Rows from block 4 of the text encoder of a small contrastive image-text model, named by matrix and row number. Rows with one number belong to one neuron. Each number is 128 + 32 x the weight over its row's rms, rounded and kept within 0 to 255. All counts start at 0.
Before each neuron's rows are labels from the 100 texts, of 14848, where the neuron reaches its highest value: "tokens" is the input token at the peak. Only what is clearly more common there than usual is listed. The data: drawn human figures in many poses. In brackets: how many of the 100, against the usual share in percent.
# fc1: MLP up (text_encoder.blocks.4.mlp.fc1.weight, 768x128), inputs 0-63
# fc2: MLP down (text_encoder.blocks.4.mlp.fc2.weight, 128x768, transposed), outputs 0-63

tokens: "white" (44 vs 1.3); "standing" (41 vs 0.5)
fc1.590 [130 158  95 111 164  84  93 115 158 113 140 128 172 148 176 135  81 133 124 144 134 104 125 156 141 119  99  65 120  85  97 165 124 144 117 105 183  62 116 177 137 133 132 145 105 108 143 129 147  58 122 138 168 141  81  82 110 147 107 143 158  85 117 125]
fc2.590 [148 176 135 137 125  90 129 159 114 112 168 110  86 135 127 125  98 149  69 116 124 120 185 166 104  96 169 134 126 161 123 129 121  99 144 110  94 125  63 137 138 122 120  79 145 192 138 166 144  96  98 110  59  99 129 113 147 159 159 147 108  69 107 162]

tokens: "kicking" (48 vs 0.5); "handstand" (48 vs 0.5)
fc1.27 [ 68 102 152 179 161  40  92 134 149  68 137 120 112 125 122  84 150 112 129 129 148  72  99 143 168 160  79 141 125 132 110 179 135 125 203 172 158 117 135 173 176 195 144 121 111  77  94 160 130 104 147 119 157 173 146  87 115 125 113 174 158 141 205 169]
fc2.27 [156 185  97 118  65 117 159 103 129  69 137 133 109 121 108  97 185 167 121 110 148 135  88 159 110  65 150 112 200  90  93 102 122 166 145 148 121  96 178  92 163 187  44 105 159 159 111 132 147 139 120 106 134 123 106  83 101 110  93 133 166 114  77 160]

tokens: "arms" (96 vs 0.9)
fc1.531 [134 153 133 136 140 105 156 152 163 113 131 148 116 176  97 102 130 126 142 160 190  76 144 151 170  86 112 125 100 200 128 119 101  98 180  36 118 149 174 136 146 184 172 110  62  97 138 121  74 176 131 102 167 145 165 139  94  58 114 107 151  68  94 129]
fc2.531 [175 159 146 131  64 118 237 124 129  74 121 120 115 129 141 140 194 112 155 164  88 124 104 118  94 118  96 108 132 125 192 178 129 186 188 144 135  83 110 126 114 119 122 126 142  69 105 111 142 144 110 180  95 111 121 150  67 197 109 137 118 146 122 134]

tokens: "arms" (78 vs 0.9); "trousers" (22 vs 7.5)
fc1.559 [150 113 136 129 126 138 125 123 145 125 139 159 121 129  85  81 136 138 106  94 121 112  99  90 164 127 134 110 192  53  94  54 146 141 148  98 103  98  80  36  87 135 210 130 112 109  74 159  99 158 138 117 128 147 131 155 124 106 127 101 208  80 129 109]
fc2.559 [135 137 157  92 104 139 178  87  50  83 173 108 150 113 144 152 159 124 127 108  77 123 129 145  94 200  79 194 156 178 158  97 151 172 142  77 109 153 113 138  96 133  93 156 176  82 146 133 151  82 116 152 107  94 126 139 143 143  73 152 117 141 137 198]

tokens: "in" (37 vs 7.5); "up" (27 vs 0.5); "star" (23 vs 0.5)
fc1.610 [169 127 115 124 162  86 110 143  72  95 125 123 107 111 182  93  66 120 129 139 193 113 145 115 153 136 167 188 108 126 150 117  88 106 178  44 127  76 127 105 167 148 193 153 122 142 104  99 122  90 155  99 103 133 156 119 101  87 162 113 139 126  78 180]
fc2.610 [129 102  72  87 195 160 123  96  89 197  71 130  95 102  73 125  92 146 168 110 132  94 115  94 113 115 140 104 103 122 145 170  78 183 129 163 188 113 113 145 162 131  80 115  98 132 141  90 105  79 209 156  90 147 110 172 182 146 127 148 136 130 114 100]

tokens: "sitting" (94 vs 0.5)
fc1.365 [113 150 150  89 133 133  94 153 152  58 136 102  94  88 152  77 191 118 121 107 156 123  77 108 140 111 154 123 159 163 147 179 120 126 127 153 117  64 150 129  88 158 144 141 143 163 133 189  61  82 125 139 128 121 118  89 147 116  91 140 173 170  66 121]
fc2.365 [141 127  66 139 131 129  90 126 108 164 157 154  85 139 121 104  69  90 161 126 121 163 188 154 109  52 135 119 149 146 118 106 136 101 125 175 127 104 104 118 100  90  30 139 152 180 135 120 168 116 141 129 106 106  40 196 138 144 156 177 122 108 124 122]

tokens: "squatting" (73 vs 0.5); "sitting" (20 vs 0.5)
fc1.101 [ 66 144  93 194 126 110  70 128  90 128  89 128 144 166 112  77 137 124  84 160 155  75 177 118 150 162  93 142 208 168 134 136  62  48 110  64 150 108 175 123 123 104 130 134 102 134  95 137 136 160 165  72 143 203 163 137 104 103 121 143 144 107  78 135]
fc2.101 [ 86 137 136 141 148 148 104 138 130  30 149  91 142 158 131 137 154 113 168 127 142 118 145 127 161 141 173 136 187  81 172  52 168 150  94 142 169 156 104 150 156  93  72  99 105 123  80  97 203 108 143 149 180 172 140 122 145  86 113 199 145 127 129 192]

tokens: "white" (100 vs 1.3)
fc1.50 [201  92 116 158 135 139 105 148 106 155 122  78 126 208 195  71  80 163 135 164  82 112 168 172 112 132 177 142 146  75  98 125 117 126 136 118 108 114 116 179  96 104 115 192  95 146  77  75 155  97 122 100 116 129 149 132 125 169 100  91 115 120  75 131]
fc2.50 [137 119  95 155 167 130 126 158 134 211 126  97 148 108 119 146 133 138 112 101 103 136 119 124 119 107 137 153 175 118   9 136 140 138 117 209 125 108  36 199 146 138  96 127 102 133 124 163 134 111 160 121 108 134  41 161 153 107 148  90 161 146 113 152]

tokens: "sitting" (59 vs 0.5); "standing" (41 vs 0.5)
fc1.447 [137 117 139 179 132  93  70 170 113  67 112 107 104 156 127 119 158 144  71  93 170 126 175  76 140 146 142 127 106 158 135 134 113 109 162  98 161  89 140  96 117 145 204 134 107 113  84 109  72 134 179 105 142 169 147 201  53  85 132 137 143 113 107 114]
fc2.447 [129 134 144 105 151  98 136 160 132 106 167 118 122  89 194 147 125  56 141 197 134  90 122  77  57 119 108 148 147 134 134 127 153 156 115 138  85 126  97 169  93  78  86  96 136 140 121 138 108  80 125 165 117  65 116 129 122 193 126 171  94  99 126 128]

tokens: "sitting" (94 vs 0.5)
fc1.412 [ 81 187 145 136 100 128  62 153  90 159 115  86 129 126 184  30 113 126 113 134 162 155 138 126 184 156 142 142 138 141 126 153  90  66 136  99 141  84 138 127 117 136 144  88 115 122 129 124 111 192 170 102 124  96 129 133  82 125 164 122 141  59  90 192]
fc2.412 [118 142 160 127 160 130  91  55 150  79  93 148  91 137 101 150 115 113  87 165 146  96 136 144 152 108 114 100 147 123 157 151 155 126 114 152 137 170 115 145 111  90  99 113 126 177 204 106  98 151  94 151 133 150 126 139 131  72 167 109 119  70  94  80]

tokens: "arms" (91 vs 0.9); "standing" (9 vs 0.5)
fc1.656 [128 122 124  92 167 110 147 156 124  59 161 100  90 129 144  73 165 141 138  72 164 104 148  98 194 157 122 111 158 114 118 125 174 163 149 128 136 142 150  99  56 121 102 161 140  66 169 110  37 121 139 107 185 172 168 134 141  99 119  97 147 192 120  82]
fc2.656 [169 137  81 124 145 128 201  90 128 104 119 100 129 101 157  93 136 138 184  91 131  95 136 116 183 101 169 169 169 144 124 155 105 135 123  79 166 154  92 125 151 150 102 160 113 101 165 136  91 119 174 166 137 117 186 176 149 142 105 151 184  87 143 181]

tokens: "and" (30 vs 7.5); "splits" (28 vs 0.5); "standing" (26 vs 0.5); "," (16 vs 7.5)
fc1.201 [229 115 177 170 117  90 102 104  96  56 113 106 140 122 170 132 115 134 106 116 108 111 181 101 162 185 176 102 141 169 130 124 113 125 108 111 128  83 102 136 126 110 126 215 124 143 136 156 167 145 158  62 150 132 189 128 106  73  86 157 172  96 122 122]
fc2.201 [141 173 175  67 207 162 108 170  97 174 112 101  85  57 175 162  86 109 123  98 143 152 107  63 173 132  86  94 113 142  90 106 122 125  91 142 146 129 141 152 130  86 137 141 139 119  95  81 107 143 118 159 131 119 148 117  90 151  85 150 125 144 110 129]

tokens: "splits" (100 vs 0.5)
fc1.87 [ 59  96 120 133 133 128 148 110  79  53 140  53 103 127 114  72 144 135 114 116 138  85 145  80 161 180 120 153 138 205  67 140 152  97 153  88 127 193 141 179 107 167 150 163  96 116 158  80  75 158 202  90 193 143 133 123 118 141 156 113 155 132  91 157]
fc2.87 [111 156  81 158 149  97 174  94 166  31 116 123 122 134 153 154 131  97 208 111 120 152 186 121 122  73 123 112 190 124  93 146 144  87 127  95 145 123 155 130 156 120 111 125 140 131  78 101 112 112 114 137 151  64 163 224 203  97 193 142 141 118 102 197]

tokens: "sitting" (79 vs 0.5); "squatting" (21 vs 0.5)
fc1.220 [ 66 127 146 121 120 114 103 109 172 128 173  58  77 136 142  90 139 102  65 118 100  85  96  73 112 165 163 145 146 127 101 129 127 140 142 107 126 169 154 147  97 105 149 137 100 151 143 139 123 147 135 106 122 170 184 103 136 150 101 128 115  69 112 155]
fc2.220 [ 96 145  87 123  76 134 136 106 169 111 140 134  79 118  95 152  94 154 125 137 115 129  89 149 149 107 163 165 118 119  74 132 122 104  92 138 148 120 235 128 115  92  58 162 122 110 149 104 143 145 128 118 115 146 182 174 119 125  96 130 125 134 148 109]

tokens: "sitting" (93 vs 0.5)
fc1.703 [ 76  66 105 137 139 157  71 164 106 125  68 177 180 200 165 126 126  91 120 162 112 148 203  92 129 107 137 137 109  85 136  98 121 134 100  43 113 139  96 140 160 154 164 165  41 179 150  98 109 107 164 158 123 131 174 131  94  97 128 181 157 102 100  88]
fc2.703 [114 130   9 124 125 136 230 129 129 103 108 131 156  94 133 131 133 182 140 113 108 109  84 145 171  38 159 118 152 127  85 128 147 135  90 159 127 113 118 133 125 205 141 139 131 101 114 162  95 127 109 128 122 134 139 187 172 127 118 129 141 115 145 130]

tokens: "jump" (100 vs 0.5)
fc1.114 [154 131 192 154 118  97 111 145 102  91 133 100 164 124 133  77 118 183 129  78 110  73 144  96 112 135 151 167 151 142  86  61 110  94  54 103 137 119 194 135 152 147 117 155 132 155 105 130  83 117 215  77 125 163 141 124 143 123 112 125 150  73 166 105]
fc2.114 [ 86  82 115 111 104 134  72 143 123 105 149 169 176  99 109 145 191 129 205 147 161 127  81 140 150 148 126 106 109 179 127  81 121 123 164 145 142 115 115 141  80 182 190 126 147 114 130 105 124 160 138 146  85 157 147  30 105 106 150 146 126  77 163  31]

tokens: "kicking" (95 vs 0.5)
fc1.130 [162 157 118 157  96 126 149 162  84 100 121 104 116 139 132  89 142 161  87 100 138  92 132 140 119 167 157  87 195 121  89 103  65 141  77 123 132  69 153 133 166 141  97 113  73 151 120 135 142 147 186 129 145 124 145 129 103 168 100 122 152 100 179 168]
fc2.130 [194 163 124 120  95 149 200 122  76 149 179 138 115 110  97 146  80 127 180 139 132 132 105 112  50 166 179 205 114 132 108 148 135 142  85 117 142  88 144 139 142 154 160 154 122 108 129 150  84 125 133 116 155 111  59 177 125 112 192 162 160  90 149 127]

tokens: "kicking" (56 vs 0.5); "sitting" (30 vs 0.5); "white" (14 vs 1.3)
fc1.549 [166 128  83 198 161 144  78 103 143 109  97 122 132  89 165  87 159 161 105  93  65  82 127 158 147 173 111 123 176  81 119 123   8  84  92 121 174  87  98 150 137 211 151 120 107 153  71  98  73 149 155 123 141 136 149 167  93 115 151 135 166 114 120 126]
fc2.549 [197 162 118 128  77 143 128 145 106  11 102 169 113  98 122 104 112 104 114 101 241  94 121 166 130 101 177  56 135 100 117 112 135 118 153 106  94 108 144 143 146 119 147 151 169 122  92 123 142 146 137 124 130 134 143 170 144 131 107 140 114 141 107 148]

tokens: "in" (43 vs 7.5); "," (30 vs 7.5)
fc1.174 [130 148 150 113 110  46  90 120 141  93  78 110 102 144 157 127  99 144 148 133 165  97 197  76 150 117 141 187 129 122 120 123  84 143 117  18 159 110 108 165 137 106 157 162  85 147 104 132 148  80  99  89 117 116 205 153 157 110 157 136 168  65 123 130]
fc2.174 [ 98 125  63 103 237 181 164 158 191 132  87 130 137 132 155 139 124 171 149 139 130 129 149 124 170  81 127  63 105 118  48 177 145  93 109 157 144 125 164  76 178 104 119 122 160 140 184  75 100 163 108 143 135 163 103 156 106 123 125 140 143 112 142  95]

tokens: "in" (67 vs 7.5)
fc1.625 [131 154 143  99 145 133 116 176 102 135 114 118 128 143  45 119  65 154 129 131 111 143  60  91 113 152 141 163 186 216 142 101  79 109 132 116 120 137 146 168 119 183 101 111 130 160  88  82 151 117 126  55 115 159 167 139 124  78  41 122 140 143 116 110]
fc2.625 [ 93 112 132 115 175 133 142 130 135 199  73  81 122 181  76 107 128 102 108 146 187 203 149 147 146  92 149 186 148 187 163 100 113  71  76 162 140 151 105 112 187 179 132 115 141  97 164 133  94 125 124 144  92 127 101 147 108 129 155 154 138  95 118 124]

tokens: "and" (36 vs 7.5); "trousers" (26 vs 7.5); "an" (20 vs 0.6)
fc1.476 [124 135 134 170 152  89 167  92 174  81 154 107 124 122 160 148 153 157 132  51 154 115 160  91 129 103 156 111  87 176 114  88 125 137 113   9 126  93  76 139 152 176 167 185  76 173 133 121  81 116 147 174 120  99 158 111 120 119 136  97 144  71  95 142]
fc2.476 [164 131  80 163 121 129 136 201 103  65 110  87 132 174 151  63  92 110 130 157 107 128 133  99  93  94 127  90 121 130 100 116 131 172 160 124  59 129 137 125 143  38  78 152 119 148  96  92  72 129 162 155 134 119  45  77 176 160 154 161 166  72 166 112]

tokens: "jump" (100 vs 0.5)
fc1.154 [105 115 161 163 149 133  80 177 143 140 109  97 119 108  68 133 128 110 122 130 152 118 189 141 113 105 113 131 136 154 148  75  74 101 178  87 127 150 135 197 169 185  85 161 164 120 139 150 126 129 120 106 129 167 135 144 130 101  94 127 159 158 120 109]
fc2.154 [125 160 147 140 150 130  87 107 166 188 135 140 130 118 138 211  64 117 113 109 134 118  81 133 100 133 121 174 165 120 130 116 100 196 168 146 139 158 138 159 129 148 107 129 124  98 160  97 135 131 162 121  87 126 143  65  83 147  70 131 146 146  99 114]

tokens: "splits" (100 vs 0.5)
fc1.21 [ 97 112 166 117 151 100 113 134 137 114 132 111 113 111 133 104 120 123 128 127 160  87 214  40 160 224  64 112 142 164 128 114  64 121 163  75 115 143 114 116 157 138 131 157  98 141 156 110 141 116 155  48 117 156 159 151 161 180 117  73 142 126 175 130]
fc2.21 [102 133  54 118 207 101  93 131 160  61 173 113 151 153 113 181 154 138 128 142 155 140 170 137 128 150 106 143 102 126  54 119 135 100 163 113 162 147 122 124 136 118  94 123 128 132 111 141 111 130 175 191 104 148 186 175 209 104 101 137 119 135 140 171]

tokens: "arms" (82 vs 0.9); "standing" (9 vs 0.5); "purple" (9 vs 1.2)
fc1.276 [169 151 132 187  92 124 156 131  99  83 158 145 121 163 115  72 117 125 111  94  81 129 124 139 128 189 119 109 191 132 127  75 128 109 114 109  81 129 149  85  80 145 166  91 174 100  83  93  67 155 159  57 151 196 128  90  93 123 107 127 140  96 114 126]
fc2.276 [154 157  95 128 162 114 143 121  76 170  93 124 184 121 125 108 143 185 110 109 110 146 187  77 134 102 148 103 150 153  96 168 126 152 102 128 124  98 142  50 116 128 120 119 138 144 105 157  46  79  81 120 149 138 130 126  75 133 106 194 163  74 148 156]

tokens: "squatting" (100 vs 0.5)
fc1.374 [119 111 129 106 114 113 151 176 128 114 152  83 126 100 120  79  67 125  52 111 103  96 109 157  90 142 107 127 161 146 106 128 116 160 156  93 155 122 223 157 123  91 107  89 142 102  81 171 110 135 122 119 125 158 234 142 138 156 127 137 133 101 141 110]
fc2.374 [107 131 121 108  74 138 162 122  87 120 128 195 161 116 164 114  81 157 143 159 128 173 115 144 107 157 100 158 113 105 128 124  92 138 161 134 148 123 225 110 106 173 147  98 107 111 151  97 101 103 120 131 141 147 229  76  93 159 114 142  85 161 134 151]

tokens: "jump" (82 vs 0.5); "splits" (8 vs 0.5); "standing" (7 vs 0.5)
fc1.323 [124 155 112 162 146 103 134 144 115  80 138 182 128 140 144  67 186 185  96 106 137  62 116  89 128 129 141 161 116 145  91  65  61  85 129 103 131  99 165 125 136  87 145 136 102 107  41 144  95 122 158 102 160 156 192 178 145 150  89 113 163  87 136  89]
fc2.323 [162 155 142 151 122 106  76 117 132 117 135 149 176 134 165 128 153 139 129 116  84 106 180  95 165 185 108 146 138 114 123 110 119 137 116 166 143 155 133 146  71 141 205 126 115 124  96 114 139 197 133 108 131 112 164 104 101 134 118 156 163 127 160  73]

tokens: "jump" (71 vs 0.5); "running" (29 vs 0.5)
fc1.268 [115 108 150 178 142 112  82 174 159 104 110 122  96 132  92  73 111  90 121  82 125 147 143 126  97  94  85 165  95 160 103  60 126 110 115 124 171 173 148 167 124 197  88 118 128 133 139 174  92 113 149 101 129 176 108 151 161 124 138 169 139 164 140 108]
fc2.268 [137 138 157 133 186 119 115 175 132 158 152 142 108 118 109 126 147 151 114 122 107 136 144 135 164  57 115 121 123 123  88 129 145 119 120 120 124 122 124 102 139 178 127 119 140 131 113 132 110 111 115 153 110 137 145 138 119 154 124 140 140 131 112 141]

tokens: "kicking" (75 vs 0.5); "squatting" (25 vs 0.5)
fc1.16 [167 153 161 160 149 118  85 123 131 146 109 132 106 105 129  98 108 103 134 129 124 137 101 148  90 123 122 140 157 127  73 146 131 156 103  82 150  65 169 187 150 143 160  95  56  72  84 124 152 111 112 112 152 138 133 143 122 165  81 115 130  92 178 139]
fc2.16 [107 148 150 132  92 131  88 105  95 175 175 144  41 119  91 125 162 104 122 110 144 156 133 131 104  95 181 142 120 133 104  94 150 114 158 156 155 150 184 136 188 117   0 119 144 132 106  92 160 114 152 144 134 156  68 123  63 128 164 128 143 145  78 147]

tokens: "purple" (100 vs 1.2)
fc1.213 [137 120 131 191 149 107 112  91  79 150  86 216  77  76 118  76 111 147 138  97  80 137 130  54 141 131 144 107 175 189  55 114  89 114 129 128 139 152 126 112 144 142 198 162 201 157 128  94  90 118 120 124 127  80 198 147 177  78  87 159 103  95 153 117]
fc2.213 [144 120 165  45 180  97 153 110 143 127 132 100 141 169 145 141 149 146 131 135 188 123  85 148 128  99 147 117 150 119 192 104 131 113 161 116 123 108  97 122 139 147 113 116 108 116 110 123 115 113 126 115 138 132  62  44  62  93 133 131 144 149 162 116]

tokens: "sitting" (100 vs 0.5)
fc1.695 [151 115 183 136  98 124  92 130 106 112 160 124 112 125 118 119 111 149 102 104 161 101 106 146 117 133  43 197 164 149 122 169  96 115 114 138 180  76 174 103 156  93 121 120 101 159 108 127 164 151 161 129 179 133 197  97 115 125 158 118 149 121 131 183]
fc2.695 [185 130 174 102 157 170  93 128 106 146  88 105 172  85 111  83 195  88 145 119 131 114 119 143 193 151 116 210 150 105  76 106 167 131 165 110 153 133 139 130  75 138  72 144 134 120 156  94 140 149 194 126 175 145 154 106 134 102 148 144  73 129 145 156]

tokens: "splits" (87 vs 0.5); "jump" (9 vs 0.5)
fc1.196 [135  71 138 136 148  80 118 153 119  91 202 116  81  62 145 121 155 167  58  72 120  96 204 125 135 135 195 155  84 136 117 141 151 118 162 103 120 160  83 152 129 104 106 158 153 109 127  96  82 128 129  99 183 116 134 119 135 136 147 131 146 150 188  67]
fc2.196 [168 178  94 167 100 117 226 150 118  83 122 180 144  86 107 123 145  92 160 114 128  82 163 118 145 100 149 118 153 114 102 125 152 138 143 115 107 162 132 103 126  90 136 177 128  54 152 137 163 119 138 114 202 121 134 126 165  89 118 133 113  76  82 143]

tokens: "jump" (100 vs 0.5)
fc1.272 [142 149 111 206 119  79 142 178 120 145 148 154  78 115 125 112 138 134 122 136 169 110 164 126 118 127  85 196 159 152 126  80  68  74 120 113 158 138 142 133 157 132 107 145  94 133  85  98  66  94 126 131 166 180 179 145 126 121 120 130 148 127 133 123]
fc2.272 [102 151 145 203 121 149  48 125  72 137 124 156 180 166 117  76 104 191 131 117 155 143 113 108 115 135 124  23  77  93 151 151  88 166  94 134 139  92 128 174  63 190 154 133  94 167 122 151 154 105 141 143 103 149 174  86  94  93 132 162  87 121 118 108]

tokens: "white" (100 vs 1.3)
fc1.466 [163 124 161 143 157 128 116 151  81 159  97  98 142 149 195  79  82 184  87 150  62  99 104 145 132 126 137 135 134  55  89 129  67  99 130 161 139  97  87 157 101  92 119 181 181 184 110  63 140 130 100 141 122 152 138 123  77 130  52 114 138  93 143 162]
fc2.466 [126 144 114 131 151 152 184 143 134 174 163 118 141 105 138 134 132 144 152 133 141 124  96 113 131 118 139 119 138 119   0 124 127 129 130 202 134 125   8 232 102 129 143 138 116 140 148 124 133 118  98 104 129 115 113 128 100 143  94 112 132 128 118 126]

tokens: "kicking" (76 vs 0.5); "," (24 vs 7.5)
fc1.254 [136 151 101 133  74 109 114 161 126 138  73 158 163  76 111  84 171 137 121 118 120  88  99 112 161 123 149 109 196 155 111 143  82  86 151 102 118 169 121 143 120 150 110 115  75  49 137 145  96  80 166 154 180 136 125 121 144 111  83 144 191  96 160 146]
fc2.254 [158 144 135  91  85 115 116 132 126 169 112  80 101 113 117 106 179 123  99  85 136 148 118 155  98 138 120 141 138 138  68 111 126 145  79 152  95 155 162 160 121 162  64 167 114 162 155  99  99 102 120 107 134 119  90 177 140 120  95 162  48 143 107  99]

tokens: "kicking" (95 vs 0.5)
fc1.17 [117 163 171 149 172  99 124 164 154  60 103 111 147 105 167 134 165 101 110 122 105  99 121 105 124 143 142 171 151 189 108 169 115 177 119 103 117 124  95 191 148 184  87 132  69 153 160 153 139 124 120  95 170 127 175 154  76 137  66 104 150 133 111 128]
fc2.17 [106 166  84 127 145  95 154 106 157 151 135  77 146 142 194 145 148  64 110 110 139 151 147 155 153 103 130 148 101 158  97 101 134 131 134 197 139 150 185 125 163 187  93 154 183 143  90 115 121  71  79 140  82 139  39 108 122 152 170 116 148 104 139 104]

tokens: "sitting" (100 vs 0.5)
fc1.131 [175  98 110 131 129  94 125 148 143 133 141 118  44 172  94 112 126 128 121 145 234  99 132 111 140 197 127 181 119 120 167 138 124 160 103 119 145  74 141 144 125  94 168 154 153 106 111 114  73 105 155 100 137 143 134  92  80 156 139 131 171 132  61 142]
fc2.131 [123 192 151 144 132 159 104  97 152  98 114 139  74 172 146 114 179 119 124 146 135 117 144 114 170 118 107 149 108  98 118 138 120  66 136 116  97 113  96 184 136 114 158 107 123 108 112 124 163 168 142 148 114  86 104  79 133 162 173 129 125  87  82 153]

tokens: "jump" (100 vs 0.5)
fc1.30 [138 103 165 170 153  83  77 145 105  67 116 123  82 130 119  84 112 170 119  84 138  82 194 110 109 192  98 130 155  83 106 100 110  79  78 119 135  99 126 145 200 113 157 120 106 110  82  90  84 108 181 133 176 146 168 154  98 127 117 174 196  86 164 156]
fc2.30 [168 122 108 142 133 133 109 133  53 135 153 157 151 103 192 139  98 183 149  91 111  82 139  80 156 180 138 173  79  99 136 177 125 139 147 111 125  99 102 159  87 188 190 151 149 110 134 176 148 181 154 108 163  89 146  96 131 147 120 166 120 123 124 143]

tokens: "splits" (100 vs 0.5)
fc1.109 [ 79 102 130 151 170  82 125 156 100 143 156  85  78 134 130  93 172 144  73  94 157 103 202  81 152 184 157 125 137 149 155 141 166  81 167  90 117 153 103 161 160  85 103 140 100 121 105 126 140 130 135 113 118 152 134 198 139 136 144 109 160  93  92 120]
fc2.109 [120  83  43 131 171 163 127 101 134  85 202 125 123 182 126 121 130 120 112 121 139 135 158 121 156 135 129 158 137 105  72 111  87 148 156  66 185 124 131 110 143 160 134 131 178 150 119 127 123 170 134 134  56 129 163 142 163 148 133 119 136  78 160 149]

tokens: "arms" (44 vs 0.9); "," (43 vs 7.5)
fc1.502 [133 146 112 131 141 117 144 157 143  67 112 117 110 119 106 110 169 128 131 103 110  53 141 112 181 173 123 112 143 117 173 101 132  82 186 157 108 150 136  66 105 140 137  82 114  92 104 126 126 108 117  93 167 124 165 119  90 123  99  71 152 133 174 110]
fc2.502 [155 169 111 101  87 114 211 113  79 133 124 127 164 124 102 130 169 149 135 122 138 129 141 130 126 168 149 110 144 145 149 138 163 166 162  82 126 138 117  83 101 138 194 108 119  85 171 141  46 111 132 131 123 130 165  98  74 145 125 155 180 119 161 159]

tokens: "arms" (81 vs 0.9)
fc1.108 [102 120 103 128  64  68 155 152  97 138 118 153 150 119 146  63 150 145 116  59 103 100 129 101 151 164 135 127 188 166 154  34  95 102 152 125 126 102 166 112 128 146 154 101 193 117 118  68 145 119 149  81 136 159 122 132 112 119 123 101 148 111 174 132]
fc2.108 [ 96 123 112 126 158 138  74 107 126 169 117  97 136 134 134 154 135 179  69 103 208 131 171 123  79 117 148  99 120 140 112 175 113  70 133 152  87 104 166  46  86 132 111  71 126 159 122 118  85  95  87 125 101 188 113 138  80 141 128 129 160  91 130 135]

tokens: "squatting" (73 vs 0.5); "sitting" (27 vs 0.5)
fc1.158 [ 96 151 136 139  80 122 114 112 162 129 123 128 184 158 137  74  67 129  71 154 147  99 162 103  88 135 136 163 180 147 136 145  76  74 150  85 152  94 115 151  97 103 173 140  74 156 126 105 131 115 105  96  90 209 198 140 117 123 124 162 118 102  93 190]
fc2.158 [138  95 165 140 122 166 124 112 195  75  81 144 127 101 128 177 112 116 159 106 148 166 153 140 173 152 157 153 154 104 149 107 186 191 140 153 167 143 179 146 132 127 122 103 179 135 115  90 144 121 143 105 150 166 177 160 136 138 120 141 175 100 103 156]

tokens: "splits" (37 vs 0.5); "," (23 vs 7.5)
fc1.345 [120 152 137 128 191 171  59 135 128  83 151  71 105 115 156  67 135 119 115 115 132  89 188  86 156 152 159 155 124 138 150 124 105 129 182  92  84 185 100 146 133 146 130 191 141 114 138  92 146 171 134  91 158  96 179 120  74 140 149 140 192 144 117  89]
fc2.345 [175 106  11 180 186 111 164 107  94  76 151 152 148 113 136 125 109 110  93 108 134 159 125 130 140 202 146 189 153 127 121 127  55 118 147  99 122 159 110 161 151 136 130 184 112 131 135 168 148 136 164 145 138 138 191 139 159 126 167 163 106  89 137 186]

tokens: "kicking" (89 vs 0.5)
fc1.292 [138 138 135 124 154 142  70 173 144 141 154 116  86  89  91  70 101 160 155 104  85 124  86 117 148 139  82 142 131 137  55 194  88 133 175 123 168 148 215 146 111 141 176  98 153 115 130 116  76 183 102 147 167  84 180 135  82 123  65 155 137  95 147 141]
fc2.292 [118 144 130 147  95  83 115 133 147 134 169 144 129 184 106 135 121  82 157 141 164 131  51 147 112  92 125 107 169 139 147  81 107  72 176 120 108  86 160 126 190 134  78 144 119 120 210  76  51 155 123 125 189 127  78 104 134 112 123 106 146 137 129 141]

tokens: "jump" (64 vs 0.5); "standing" (21 vs 0.5); "sitting" (15 vs 0.5)
fc1.189 [156 123 131 170 189 104 102  94 123 109 140 127 133 117 177 104 186 140  91  97 191 108 144  78 150 161 112 160 139 139 142 114 115  68  93  59 189 142 150 151 142 113 134 176 142 107  84 124 122 100 207  70 129  95 167 142  62 121 100 145 154 120 131 123]
fc2.189 [116 150 186 127  83 160 108 130  98 175 143 131 122 123 156 104 131 169 173 128 106 102  74 126 119 191 112 179 133 157 127 149 102 137 172 157  93 150 133 151 102 197 239 145 144 153 111 122  93 168 151 141  88 175 155  54  48 182 120 127 146 109 127 176]

tokens: "splits" (82 vs 0.5); "up" (13 vs 0.5)
fc1.244 [116 115 158 110 162  83 131 101 119  68 111 136  93 183 205 100 128 158  97 126 155  66 130 124 107 122 118 150 119 126 110 133 125  61  90 141 110 105 158 164  96 126 153 174 115 108  78 119 102 135 138  96 131 170 165 131 106 147 173  84 160  89 112 131]
fc2.244 [118 119 131 134  95 129 126  46 106  69 194 126  56 146 100 129 103 125 175 135 134 162 188  68 113 139 102 117  91 152 145 118  96  96 110 102 112 126 129 100 104  77 134 129 163  96  90 175  95 129 142 100 126 113 188 189 127 129 108 132 100  95  89 174]

tokens: "purple" (100 vs 1.2)
fc1.223 [136 155 110 187 158 151 144 149 135 144  80 182 124  97 148 131 117 156 130 120 168 130  74  73 137 152 161 160 145 192  79 122 161 138 128 137 109 119 125 122 121 108 167 129 152 104  76  88 116 139 116  96  98  92 161 119 147  60  82 108 143 148  99 125]
fc2.223 [142 124 104 135 212 130  87 118 134 196 106 111 132 126 123  96 103 147 144 140 149 113  98 151 142 165 156 123 147  99 172 134 131 136 178 178 112 133  65  13 114 137 131 111 136 144 154  94 159  88 134 123 132  92  55  91  98 118 114 109 128 155 140 149]